{
  "crop_scale_min": 1,
  "translate": 0.06,
  "fused_qkv": false,
  "loss": "cross_entropy",
  "optimizer": "muon",
  "learning_rate": 0.012,
  "max_grad_norm": 0.5,
  "ema_decay": 0.99,
  "epochs": 26.3
}
Rows from block 5, named by matrix and row number. Rows with one number belong to one attention dimension. Each number is 128 + 24 x the weight over its row's rms, rounded and kept within 0 to 255. All counts start at 0. Numbers have three digits each.
# q: attention query (model.blocks.5.attn.q.weight, 256x256), inputs 0-127
# k: attention key (model.blocks.5.attn.k.weight, 256x256), inputs 0-127
q.207:134139108091099154109114130090121121153091117126104123118116147146097136115135117134116118156134110119120097176132115100118141156147159093093148134102123101103130142136146160139134141092140171131136184106103127132148080134106204130113105144098112138136133101093104099115145120147142131155081155101133124068135168129119154111142144131146143141150108091088165116148127103098103113107151
k.207:078112155158125115134175118132146109115113117158171142131112107141102130138107108124095160137119096085115164110134158147098159123163172104099108119137131134111190133099116098130120132146132138153142127073098090123112108130126156158148112116141139114148140188099123140103129179147166173123136131128114175121151133147147168095080124157096132129136122112152133114145114067105122201116129
q.208:124132149137133131116133115098094110150149139150117056138173097174120121140122154137159107126115120109082078152111140151163097100147088102138144075133125120124149092164087121166130114169159123142116135121151148111166090123157143105139148114149096143104136152131103122152131138134095155106130095148127118123122136122105188118126147147114111141117114110156090132113151109153174119185122
k.208:147124111119126077168126128159175096140161056142152111121147124145120117105121115129128145117160155163145138191149121116126116118125162102147106115121073148116098187092140169132134133107117139131137161148103136118101168099149148094110104077123143155157100144154136125112112141103146144130136167154121126142135097155092057111147136110111151161107160143104112121126111106122171136134133
q.209:109079131123095132126117111062090116144159117142125076141144137110165119133178131146124128113102092141140138106124126134161130137083171110127163122128099156130148113172117119133131143168110103125133112126158107050153152113126114090124169153113119127128110116130152064132128153112098115092129124115161113125133096109181126121092111145151145108149132110170107141142131186170138175134142
k.209:123086109147160110131129120143116123156145124146128122138146124124129116126112127148120160107161128117171184131133095103128144147129116122169116097126082135150129165115169179135155122137112127106103164124111117114112141136109049168065152143139113145145119132126107148129137148095145103136165114162106101162104104111159114145108163122092138159122103178122126133092143112154085134067110
q.210:155148099095149133150139132077180132139166174165154122144101147142156103103112123135142074068088132140106152128128166140091128115145107121108111109148137100153180127057133091152146152150135133096125124154189124111146092136134160145109113124079140139117129168165134143125140136148115077145112141158124167154138115182118175128149117107070135121139127166111110107118103098119144133131129
k.210:162136112119157111142172110102168155148137091133151135144114159163097134134140122153089129148137142143142101146138126165137115129134097118118134134076113135119135139127153148146118149120116141108140113112144135117125150160104158114108172145129117127097128135113142101099121108119117161139119179139117133144152101155104122162192092080152124075141096102128113145089131127114103109161149
q.211:127122149155113131136121135082172131098145119164117178115087141057112090097180121083145119140098152141133112165115138135106134109148145154098139150144138145100098092134112087101115128158083152149127177140159111110124127153124119157138112146124158091115160118150132152126151157162148187096118124160148147170148079105092143129131143130150148120149137127147127162116116118138150178156151
k.211:093143126128121144067117116168085100129129139135159180106122152122072104138141210123122136136106116152101118133145153112117146127150089137139134113105153104135140132109123114113090148149121151130147113123126114093132119125117133144107109124146127127067171128120111136103139085102144137107129140155106167137156134082139160115117156144112134157118154103130144152117138148140140100171157
q.212:134088066126119153167140152125132061138112100098126120123125115119166092120144116106119167125136148121154156122124176130134130108126102154086114159166071163135111154173158116146140130075160145112132108109147125082133160119162134144150151140146096117117121121159155114108131108149119079098131118103151132104121113154167136154106166102136124102112099096117192129132148130137125134129159
k.212:169139110170157137168142115141170154083093100092106114139123122134101130130085104135154119091157149127153108102171113155124156116120146132145135098133091090109144112152152141104153150166122140132139105099108132083130162116120125123095102116125126148155091163096136154106138105113144147120071089129123101116105136086134134144091127084119122121121190126140103152120130140104097159118085
q.213:196092159147154115116129153121136135123134147117112108094153103109162135085121118120133116106126128112173154152113082098116080138142106142143066099141155135139164139132129166130154114158144131141098143096126152131099128107127125096130135135094122170094091155154084098156116142104137136155199086114127098140114163130165106146113101118118142159108119092133139132135113141110131137133127
k.213:121144129107152130168117154145098120142116096106152154129176056146189126116136106099106159203157138141176127139091111107158138129150166133141141142132111141163086162139122117132127093119159109110097144102126142173137148095079112122130171157129100139143096104122134094113161132117118150149166126130103122129116134150152126127128141102114120089128134138174135106128109121112107151132115
q.214:112092163120109136137159142126133153093108157101092179133104143109102132129126127085131160146159151153147119126147111129094147145134131151134128087167132122128159111128111144085160135125139153107140122114146141184133125133135088138099130144137163142155127078116148156144147110104195118129101082155140124125161160117133118111093134130144162105146092161108162136136119160144104109084124
k.214:133159129090093091121133173136102127097104130155125135098138104124127135123127153097152093117073062114151095143124127131114131093122132089147135087148147106113115141098144119120133131142168121126135126145134101115153107104148096103142158137124154113126182065129116135148139109148158175140141121104135133102144137111153127105087156137128149142167189114137160156125140119096109080155147
q.215:106136096120111153123144155168095122134109098137124160167186155178115141109112084103097128137122132132138152136126125107158107140155124101124114137091071116104123121100136156108111127146152160123145130127114122155136149128116118110156138139119168094126168167080126171148113121126089138143077135119146155142130132108124104133100115098090101106136136117103084084162164147150158077135160
k.215:122126156141123161126132130072151134142111153145109146118168104104146125185172112112131135096125117136103078098133152112145102148127134142099124129110139158118100118127086162120198126180129086134172144139114109153172118126156179167094141106113123130188105164133182150125141152134142147155108135110149104150124121133131094159152143122096121143167147104095098120122099174161187084128094
q.216:155158101135086131140105126130146129147145121110120117128146129184097100124166139102110113132109140148161103115117160116155129137090094157170140107128124110185163145110129143138167126113101111144099123131132155070093136148139111132132166189125167092160103099119147083098129104152179076153106100149119142101139104172140158077111140165116135167137156110182100116126118128171096130112117
k.216:130096132163143142122144121105147107129149101129097118122118173128121156161112093135176151114165125131146137134136106150100145123110131099107118110172136152097101094119177150129102134132142148102149136131105074172109146096113125157112154148125109148144124162122106140142100143163132139151153108105171102118125145114118082154121111088135124129072109136086120163137154091134134144119159
q.217:111130073099096127168132110100142139113087154120155134158134141133097150098167133161122194107140150158157139135109119078091126109136095097138148128103087127140121140098145107159105146127151190110100103131142139113132101087117109129191140112129144093080136147157151150135126131084100145109047141134107122128144087176124196138133118143116153130144157108109129080133127129113125099123124
k.217:104111139138123116124125138132168129118111128120141176183138134171073182115134116144145103173189130128116132081118179106159148153092125100121152120133113140131099104143152158171128139142129119095125127124095116121140169157136117116102127128105112113114130179127120207122114122108132130099096128098090130131125092138133116159160118130118146041102149132142139131112114130112130111139085